Weights of a small image classifier: layers 6.
Rows from block 3 of a small image classifier, named by matrix and row number. Rows with one number belong to one neuron. Each number is 200 + 30 x the weight over its row's rms, rounded and kept within 0 to 999. All counts start at 0.
After each neuron's rows are labels from the 100 images, of 14976, where the neuron reaches its highest value: "strongest on" is what is common among them. Only what is clearly more common there than usual is listed. The data: pen-drawn characters of a made-up script with 800 signs. In brackets: how many of the 100.
# fc1: MLP up (model.blocks.3.mlp.fc1.weight, 1024x512), inputs 344-429
# fc2: MLP down (model.blocks.3.mlp.fc2.weight, 512x1024, transposed), outputs 344-429

fc1.450,201,258,188,207,184,225,163,188,198,202,220,237,192,217,211,261,153,236,217,278,263,168,146,161,292,231,196,229,175,241,193,185,239,217,130,208,177,157,203,256,207,213,208,228,233,128,176,152,188,187,216,151,250,205,166,239,249,210,270,224,200,203,206,193,236,170,218,137,204,184,204,222,177,196,197,212,228,187,234,196,238,203,232,215,179,185
fc2.450,185,242,222,175,209,218,265,154,202,169,190,153,235,194,193,177,223,169,161,204,216,207,219,216,150,172,231,178,184,238,238,172,152,161,180,229,205,174,237,154,204,239,249,165,261,222,199,242,251,248,154,212,204,201,244,192,168,204,150,166,204,264,192,293,66,234,239,208,228,268,216,160,227,218,168,213,179,222,222,178,171,228,179,194,189,205
strongest on: only straight strokes (49); one stroke (38)

fc1.104,187,148,192,171,176,168,221,179,179,155,248,162,211,218,243,212,200,233,185,166,166,176,165,150,125,234,186,195,180,172,219,209,117,229,220,203,232,224,183,218,224,232,225,176,217,198,234,153,210,177,132,185,238,183,169,190,196,152,262,184,255,193,183,194,182,169,218,192,115,217,177,175,181,204,178,239,201,237,199,241,133,218,160,215,226,177
fc2.104,177,245,199,269,169,198,256,184,252,187,185,135,197,195,224,197,242,156,210,194,259,192,205,172,237,208,226,175,207,188,227,214,203,188,150,201,248,174,248,282,208,205,130,222,182,142,175,246,178,215,206,197,219,221,229,163,168,147,223,238,202,169,172,196,199,183,218,204,218,212,212,170,181,211,204,224,186,240,267,200,224,208,197,185,214,187
strongest on: only straight strokes (39)

fc1.74,179,196,216,229,170,230,230,197,246,241,211,140,275,221,191,214,143,207,178,169,237,134,185,210,226,189,112,246,199,234,195,209,243,222,179,184,239,231,208,179,220,165,192,233,233,177,176,167,211,160,207,187,164,258,198,149,152,186,179,194,214,246,169,184,225,187,190,189,228,193,206,166,203,182,207,193,163,246,218,215,181,216,200,240,178,189
fc2.74,164,210,215,222,179,188,265,252,203,170,207,263,203,180,217,166,251,217,192,216,191,194,206,200,219,167,229,242,164,215,203,168,240,145,205,208,224,190,216,197,150,283,194,199,179,169,152,226,241,221,201,207,219,141,202,217,231,227,209,237,183,152,207,170,199,219,242,234,148,173,230,156,219,186,164,193,213,170,130,166,225,206,198,228,240,192
strongest on: only straight strokes (47); one stroke (33)

fc1.656,204,216,217,246,182,187,247,187,212,185,242,244,263,210,161,190,253,215,254,192,181,205,222,174,211,238,204,235,153,220,192,197,159,229,173,218,172,170,173,185,190,197,249,123,255,212,171,276,155,237,197,280,150,157,207,202,219,158,205,142,148,142,230,244,153,176,191,218,153,183,197,193,232,152,225,254,222,271,234,206,146,169,191,209,211,189
fc2.656,219,139,173,181,230,237,205,231,170,222,192,231,216,178,160,205,160,225,217,164,210,168,216,219,137,226,182,239,178,199,219,177,235,213,196,233,203,183,213,223,254,217,182,240,203,183,209,211,180,198,147,190,213,187,182,171,158,234,192,201,230,203,200,215,172,203,169,166,223,255,230,165,167,245,204,190,205,188,250,182,223,218,199,230,173,255
strongest on: one stroke (45); only straight strokes (40)

fc1.350,242,197,196,213,193,215,212,199,203,237,154,231,236,255,165,243,226,228,151,194,197,172,204,228,135,184,227,194,188,259,189,189,177,202,229,244,213,261,277,202,164,220,186,188,220,194,193,215,194,191,188,216,219,223,194,169,195,276,270,156,211,202,218,168,150,220,234,218,170,161,237,196,188,200,211,150,197,238,220,245,171,139,220,183,203,177
fc2.350,192,236,218,224,175,216,200,171,196,192,246,180,251,202,208,215,217,209,240,223,187,252,216,212,228,226,193,232,234,199,215,191,185,212,162,200,220,146,204,220,229,192,191,156,228,199,178,239,198,198,196,167,194,213,150,216,221,140,163,201,185,144,202,224,186,152,222,225,196,196,190,203,231,146,257,224,210,192,224,206,234,210,184,198,205,142
strongest on: only straight strokes (33)

fc1.698,190,232,200,198,158,143,225,205,235,167,228,202,211,156,231,185,216,274,169,212,209,203,227,219,162,202,221,206,232,209,199,161,187,156,176,209,214,155,182,209,210,216,173,185,192,220,170,214,234,217,259,154,196,201,180,253,203,187,202,160,149,179,205,180,193,192,232,204,227,211,220,202,208,138,160,167,258,197,196,235,214,170,216,193,159,232
fc2.698,225,208,183,206,230,215,225,241,200,214,209,180,257,231,225,234,145,222,206,218,146,187,188,215,144,179,223,164,186,256,242,183,178,235,208,237,241,228,254,283,249,176,208,212,208,187,201,171,169,168,156,151,224,198,160,200,165,165,206,251,212,193,156,197,254,171,159,206,234,225,188,222,208,154,149,203,234,209,180,225,210,178,230,216,171,200
strongest on: only straight strokes (35)

fc1.394,147,176,173,215,211,187,226,180,123,224,157,226,154,223,166,187,168,216,177,230,230,187,147,200,212,192,244,177,189,238,156,195,213,192,224,194,148,203,167,149,197,200,182,210,222,149,190,174,220,232,229,223,182,229,157,213,164,197,251,214,219,232,163,179,178,258,177,155,169,172,167,235,165,178,123,177,200,250,211,232,192,190,174,128,177,241
fc2.394,281,174,265,231,223,229,169,177,216,229,230,252,200,175,212,274,237,228,204,190,196,220,272,172,201,204,251,213,171,155,223,257,243,243,185,178,205,158,237,164,188,184,236,165,221,260,283,252,201,180,189,152,210,194,193,220,203,159,224,141,176,191,224,170,200,237,194,208,224,182,167,187,236,161,237,214,128,223,236,261,176,246,184,204,213,162
strongest on: dark on light (79)

fc1.206,199,157,184,195,221,192,182,215,177,177,176,251,229,243,226,184,211,173,149,223,191,182,226,230,185,226,185,195,207,245,187,201,219,207,227,174,193,203,209,207,236,211,188,237,232,175,261,187,208,178,165,209,192,154,207,159,221,182,221,202,145,222,233,225,206,226,198,233,171,198,193,186,241,174,189,210,180,219,197,247,210,197,168,230,227,210
fc2.206,205,218,210,150,196,189,208,181,259,218,177,164,211,169,174,256,193,239,195,198,149,180,239,168,194,218,222,229,214,159,237,221,223,174,184,184,179,194,201,176,159,215,275,239,200,241,216,221,238,169,240,189,211,185,252,220,223,165,220,211,184,187,215,211,134,200,174,152,185,159,197,212,242,207,226,171,238,180,189,159,228,254,194,159,215,160
strongest on: one stroke (36)

fc1.175,182,193,186,238,207,196,193,171,188,225,248,236,170,149,243,172,225,175,221,209,161,161,218,176,191,209,196,215,175,226,201,214,204,241,202,241,195,251,161,197,207,200,197,156,190,173,218,213,263,179,225,215,205,191,192,168,190,226,239,138,198,218,174,205,208,170,246,209,222,237,183,170,138,129,214,212,180,224,217,198,255,211,183,233,219,203
fc2.175,162,227,219,186,251,211,238,225,175,185,210,144,192,227,177,230,152,239,186,209,193,252,194,202,241,217,198,254,176,224,182,179,213,200,220,201,237,150,194,237,204,187,234,221,204,228,177,198,153,222,212,204,166,206,174,204,231,199,151,222,199,167,217,206,193,201,194,226,163,154,207,246,222,267,157,214,309,191,188,262,178,180,222,213,140,216
strongest on: three strokes (67)

fc1.225,241,178,225,210,220,202,183,201,160,227,206,135,207,149,199,171,205,206,138,268,195,207,222,258,218,246,182,239,205,174,219,190,154,221,194,189,161,213,158,173,188,210,189,182,178,241,185,198,164,232,177,179,190,229,141,205,222,225,202,216,254,192,217,171,171,158,197,167,246,149,217,172,212,139,168,190,156,184,189,194,202,221,209,168,215,257
fc2.225,228,233,171,189,207,148,228,165,187,231,183,228,190,211,224,198,193,194,199,249,199,231,187,210,247,260,234,217,163,230,216,157,199,192,204,213,178,150,201,125,204,174,215,186,204,212,195,219,210,193,176,235,206,227,285,180,199,222,196,156,180,184,147,224,191,203,212,158,192,189,177,231,198,207,180,175,225,183,244,177,203,156,211,220,236,226
strongest on: two strokes (54)

fc1.36,225,188,224,173,191,206,173,162,213,136,197,201,187,230,190,162,211,189,206,239,155,188,198,204,159,188,195,233,218,193,156,181,198,153,177,150,179,236,221,200,209,198,243,212,223,209,234,160,152,232,233,289,196,229,177,253,210,156,200,168,119,188,153,197,203,169,200,175,168,192,217,195,243,213,175,202,243,231,200,174,199,249,248,247,216,182
fc2.36,190,194,215,230,191,216,144,220,223,199,178,212,137,159,239,206,180,163,169,206,167,230,194,176,247,234,172,192,232,243,252,212,185,223,209,143,199,180,196,202,115,180,134,174,206,207,182,268,206,183,190,156,229,245,240,157,175,298,166,195,195,204,231,211,201,201,180,221,200,193,224,182,209,224,206,240,211,226,191,199,240,206,240,132,155,211
strongest on: one stroke (53); only straight strokes (48)

fc1.635,192,234,209,170,145,180,202,175,177,233,195,182,184,145,185,199,216,205,101,226,177,176,199,216,196,247,179,180,233,180,188,205,186,210,207,140,236,228,256,167,181,181,163,231,216,215,153,156,124,165,226,165,192,280,197,203,208,200,177,228,239,228,151,181,221,213,177,156,128,202,266,216,264,239,167,223,215,191,183,164,249,188,201,206,158,230
fc2.635,170,221,168,151,195,211,218,294,224,197,134,208,238,195,206,259,216,206,167,227,163,174,164,235,148,192,177,237,259,219,248,201,207,201,244,261,250,180,212,184,231,206,217,229,197,216,212,229,188,209,213,180,261,232,176,253,173,220,210,232,210,180,160,225,246,228,233,142,230,190,159,237,242,179,184,196,257,210,196,224,152,219,213,222,186,166
strongest on: thick pen (60)

fc1.251,197,181,167,196,200,194,218,184,215,262,185,202,167,255,204,150,248,164,173,197,170,177,213,159,195,194,185,154,242,189,223,127,161,211,188,270,187,168,171,161,229,185,248,201,211,150,206,269,190,231,235,164,130,180,184,192,194,194,242,165,211,217,227,175,172,228,229,214,175,174,210,241,232,227,235,192,192,226,235,235,189,149,235,211,234,185
fc2.251,197,205,223,130,175,211,188,200,181,256,234,221,256,211,148,180,199,213,236,176,210,195,191,230,190,162,234,183,154,174,217,207,179,217,203,238,167,230,227,230,171,167,185,234,184,252,183,211,230,244,166,217,235,184,144,217,167,255,204,231,199,199,213,219,210,139,206,214,242,201,182,165,222,226,245,218,236,189,173,202,212,241,194,154,215,198
strongest on: one stroke (29)

fc1.690,205,198,171,177,204,216,216,216,175,181,245,203,189,205,252,255,162,215,256,217,203,238,219,221,188,136,185,207,246,164,236,233,220,209,221,186,173,172,212,170,205,186,206,185,187,163,164,246,175,171,209,135,216,172,246,188,206,138,227,207,200,188,226,177,235,210,158,177,203,221,147,186,181,197,187,186,218,225,217,193,203,221,160,216,215,192
fc2.690,284,223,257,178,159,211,158,193,187,219,216,216,189,199,221,176,155,193,222,225,189,216,118,187,201,188,232,208,144,206,189,183,221,171,187,215,229,255,181,212,192,198,231,220,214,245,161,142,171,187,176,240,186,193,173,194,223,193,223,177,232,189,226,205,221,166,220,193,194,221,182,263,179,112,205,199,162,214,213,188,243,193,208,228,167,169
strongest on: four strokes (47)

fc1.298,250,206,213,168,196,224,202,182,227,190,207,262,214,192,246,200,244,232,233,195,194,228,239,231,171,235,217,225,236,259,211,185,236,208,202,193,128,166,196,235,204,182,193,169,162,215,196,178,265,199,207,217,142,236,242,190,212,140,228,187,155,184,212,247,215,224,153,230,200,189,164,211,184,191,166,174,209,135,221,213,192,250,180,165,210,223
fc2.298,182,210,157,236,153,195,213,178,190,233,231,195,163,219,198,209,178,162,164,224,224,193,213,184,205,227,204,230,217,193,235,198,133,207,214,186,228,215,194,233,190,208,212,196,204,197,205,211,140,222,219,220,193,229,188,154,210,201,182,193,154,204,177,158,190,245,212,166,230,180,223,154,214,200,233,192,216,220,134,194,201,270,262,224,175,218
strongest on: thick pen (61)

fc1.569,241,144,218,236,217,187,217,225,131,225,170,192,207,210,207,177,241,201,181,200,219,163,187,172,243,179,225,191,208,243,152,160,172,236,185,227,197,235,191,195,181,170,189,194,262,230,202,214,187,177,213,231,210,140,204,188,223,186,160,144,212,191,205,150,175,177,175,199,217,153,214,194,224,223,221,243,198,234,168,256,197,245,153,193,207,209
fc2.569,130,230,152,188,150,187,142,218,211,210,209,188,235,162,200,194,204,173,195,201,197,252,195,203,190,233,197,216,169,214,202,216,194,156,224,155,203,204,190,247,236,170,207,213,203,236,202,198,175,229,178,188,229,218,184,169,195,172,233,190,230,190,261,305,158,231,241,201,200,188,248,246,160,213,157,143,211,164,185,182,163,185,251,172,177,208
strongest on: three strokes (65)

fc1.438,203,219,201,161,166,161,175,227,160,161,209,223,160,198,178,278,171,199,153,228,178,216,251,244,195,188,210,147,165,114,239,166,178,207,184,159,150,284,224,177,202,209,173,193,191,184,198,235,201,242,227,176,207,216,171,210,206,256,182,171,204,241,176,180,213,215,210,251,191,213,203,193,191,174,179,143,131,176,193,212,213,213,169,195,193,196
fc2.438,232,199,205,190,196,210,227,207,255,218,197,155,258,215,232,179,189,279,164,232,210,192,211,204,198,248,216,256,185,228,173,212,218,262,191,222,228,179,138,242,235,243,144,232,192,179,209,187,212,186,159,216,175,231,189,228,182,175,173,200,189,161,181,257,218,265,203,239,192,159,249,219,278,250,175,218,225,197,196,184,191,174,233,184,187,214
strongest on: only straight strokes (56); one stroke (51)

fc1.78,175,170,196,187,176,268,204,242,217,214,235,240,211,192,175,251,219,190,238,249,189,218,224,151,250,223,195,161,236,206,188,203,209,175,245,247,215,171,236,158,194,205,145,197,207,200,213,184,205,150,217,208,209,185,240,175,207,195,226,214,248,200,256,229,187,248,184,196,163,190,172,186,236,165,177,167,204,182,208,216,157,178,178,204,224,197
fc2.78,226,168,137,212,222,192,225,139,192,203,114,136,194,165,233,185,159,144,226,203,240,235,174,183,172,151,145,251,203,192,164,218,170,180,204,208,165,226,153,235,219,207,219,170,209,212,169,210,223,285,150,229,203,221,191,182,200,209,184,218,164,199,204,196,242,189,210,197,238,187,221,186,248,225,236,217,217,217,189,200,194,203,223,196,155,210
strongest on: thin pen (64)

fc1.448,211,173,169,179,246,246,208,256,182,235,203,213,224,199,181,196,185,232,154,197,203,188,213,216,252,178,202,228,157,193,218,224,145,186,179,180,167,159,199,215,208,216,184,171,219,210,245,230,180,165,222,193,205,180,199,161,203,218,149,214,202,202,190,204,230,166,168,189,200,202,219,228,229,196,191,226,185,199,181,200,212,205,158,221,210,124
fc2.448,140,244,244,226,242,187,154,170,195,241,191,205,241,205,221,179,194,127,191,218,198,197,187,210,200,193,223,152,201,167,217,220,220,187,222,230,199,250,193,170,175,236,148,174,179,151,185,185,237,167,221,146,172,162,217,194,205,219,194,188,193,205,233,144,264,173,261,213,205,218,136,186,218,182,206,199,202,208,188,191,182,188,164,187,222,264
strongest on: four strokes (48)

fc1.568,235,175,152,172,161,232,203,182,225,203,217,191,219,189,214,186,193,191,177,265,209,178,197,183,201,212,224,140,238,150,150,224,171,180,167,189,225,222,179,185,181,213,244,244,168,230,195,244,159,192,237,139,188,238,176,224,212,245,194,199,130,201,235,179,207,209,242,202,193,208,182,264,178,205,219,196,179,224,219,193,166,173,198,266,221,220
fc2.568,163,216,241,201,182,237,221,179,214,187,157,152,238,199,256,196,167,232,135,149,197,224,227,177,143,222,244,244,158,199,202,177,189,248,236,196,181,186,212,190,202,157,176,194,195,187,184,170,193,207,217,193,161,182,208,155,161,247,225,221,209,254,191,241,184,196,190,188,192,209,186,212,168,196,188,200,177,158,154,166,164,174,190,171,147,159
strongest on: thick pen (72); four strokes (48)

fc1.694,154,230,229,188,242,231,228,157,230,193,220,236,166,222,217,190,177,190,142,181,204,222,220,156,158,122,208,190,215,210,191,169,180,174,182,198,248,177,217,141,163,223,188,199,208,186,142,173,150,182,259,225,214,169,224,219,189,199,173,168,199,171,212,218,196,217,254,199,170,181,194,203,209,158,162,156,190,260,161,201,232,183,197,194,211,149
fc2.694,260,232,208,197,236,216,175,211,222,210,186,197,233,214,145,159,222,240,255,237,217,214,203,196,190,214,187,210,192,206,190,199,223,184,203,195,213,192,192,169,181,159,156,242,203,191,165,255,182,178,167,181,207,180,179,219,182,237,162,143,220,210,188,201,165,148,238,181,161,224,188,195,172,164,223,227,191,165,234,238,147,205,174,157,174,164
strongest on: only straight strokes (33)

fc1.127,232,215,188,256,185,216,186,181,188,216,193,220,202,178,178,149,198,169,113,196,205,179,184,181,162,196,218,306,188,181,208,214,170,177,214,181,206,227,196,186,240,197,231,165,215,245,221,231,170,250,250,147,206,160,155,296,210,196,196,209,263,164,145,217,129,253,266,204,199,187,227,209,171,187,238,168,248,183,198,165,215,204,210,183,236,202
fc2.127,162,189,187,205,177,227,182,201,200,212,139,246,206,225,218,190,189,163,252,176,207,222,259,174,232,241,186,181,253,192,167,168,218,194,158,160,178,149,233,224,150,203,202,217,199,211,251,234,178,199,216,212,205,217,218,165,191,204,198,248,186,188,214,200,231,133,211,208,232,210,232,213,188,224,222,166,220,165,149,217,199,179,209,185,172,252
strongest on: one stroke (37); only straight strokes (35)

fc1.582,185,174,206,190,224,180,216,155,195,210,249,181,199,260,188,207,223,181,225,170,229,230,224,222,201,216,195,234,202,175,175,178,235,257,198,220,196,203,199,209,225,193,236,214,220,219,159,199,171,199,223,241,188,225,217,263,199,210,243,235,206,205,157,225,263,196,191,262,207,219,254,257,165,271,199,216,213,158,245,187,161,172,162,199,169,243
fc2.582,189,192,264,222,203,226,151,176,200,199,191,217,192,210,190,177,242,173,192,169,201,215,180,241,171,172,233,211,187,217,213,197,159,183,173,248,236,157,185,221,280,115,234,244,190,163,186,179,208,222,206,158,179,236,199,197,148,201,180,198,140,197,167,171,217,183,211,237,186,245,189,208,200,176,221,199,237,190,224,180,205,185,179,229,155,138
strongest on: two strokes (68)

fc1.501,143,260,189,185,234,263,214,199,215,246,208,170,145,217,237,171,195,226,148,189,181,206,192,167,201,224,190,213,193,252,207,174,143,172,189,181,253,213,188,173,264,163,149,209,197,171,159,183,200,192,194,127,192,171,255,200,207,191,231,173,201,183,184,217,168,263,226,190,217,184,219,179,191,207,229,211,223,140,214,205,230,180,221,203,221,201
fc2.501,248,216,226,193,193,209,183,214,142,168,214,248,173,218,180,240,186,222,232,171,208,200,228,149,170,205,189,206,207,213,179,199,215,203,191,154,200,236,217,197,232,215,229,220,231,217,227,186,198,188,198,223,255,231,220,231,172,189,213,243,178,237,182,226,193,221,172,219,186,167,213,212,200,195,208,250,205,183,224,266,182,198,185,224,119,209
strongest on: dark on light (81)

fc1.12,254,226,202,176,209,174,202,222,187,149,210,156,189,222,186,262,188,213,226,159,249,162,195,195,172,210,216,215,177,225,159,242,217,205,196,182,217,206,205,135,195,168,168,198,195,191,173,214,244,202,176,145,157,200,214,242,123,200,212,201,211,162,209,154,226,179,150,274,187,223,222,191,195,230,291,188,171,218,202,188,188,195,173,179,246,247
fc2.12,164,281,211,192,179,215,210,254,227,220,212,201,202,166,230,219,186,233,200,176,154,138,191,211,191,248,167,185,217,192,233,181,162,200,209,170,169,217,201,229,216,248,200,260,216,213,197,177,203,201,227,220,185,205,206,191,212,170,198,222,217,175,198,153,192,261,233,182,170,183,240,158,201,202,248,184,194,171,196,186,192,181,161,154,179,246
strongest on: thick pen (60)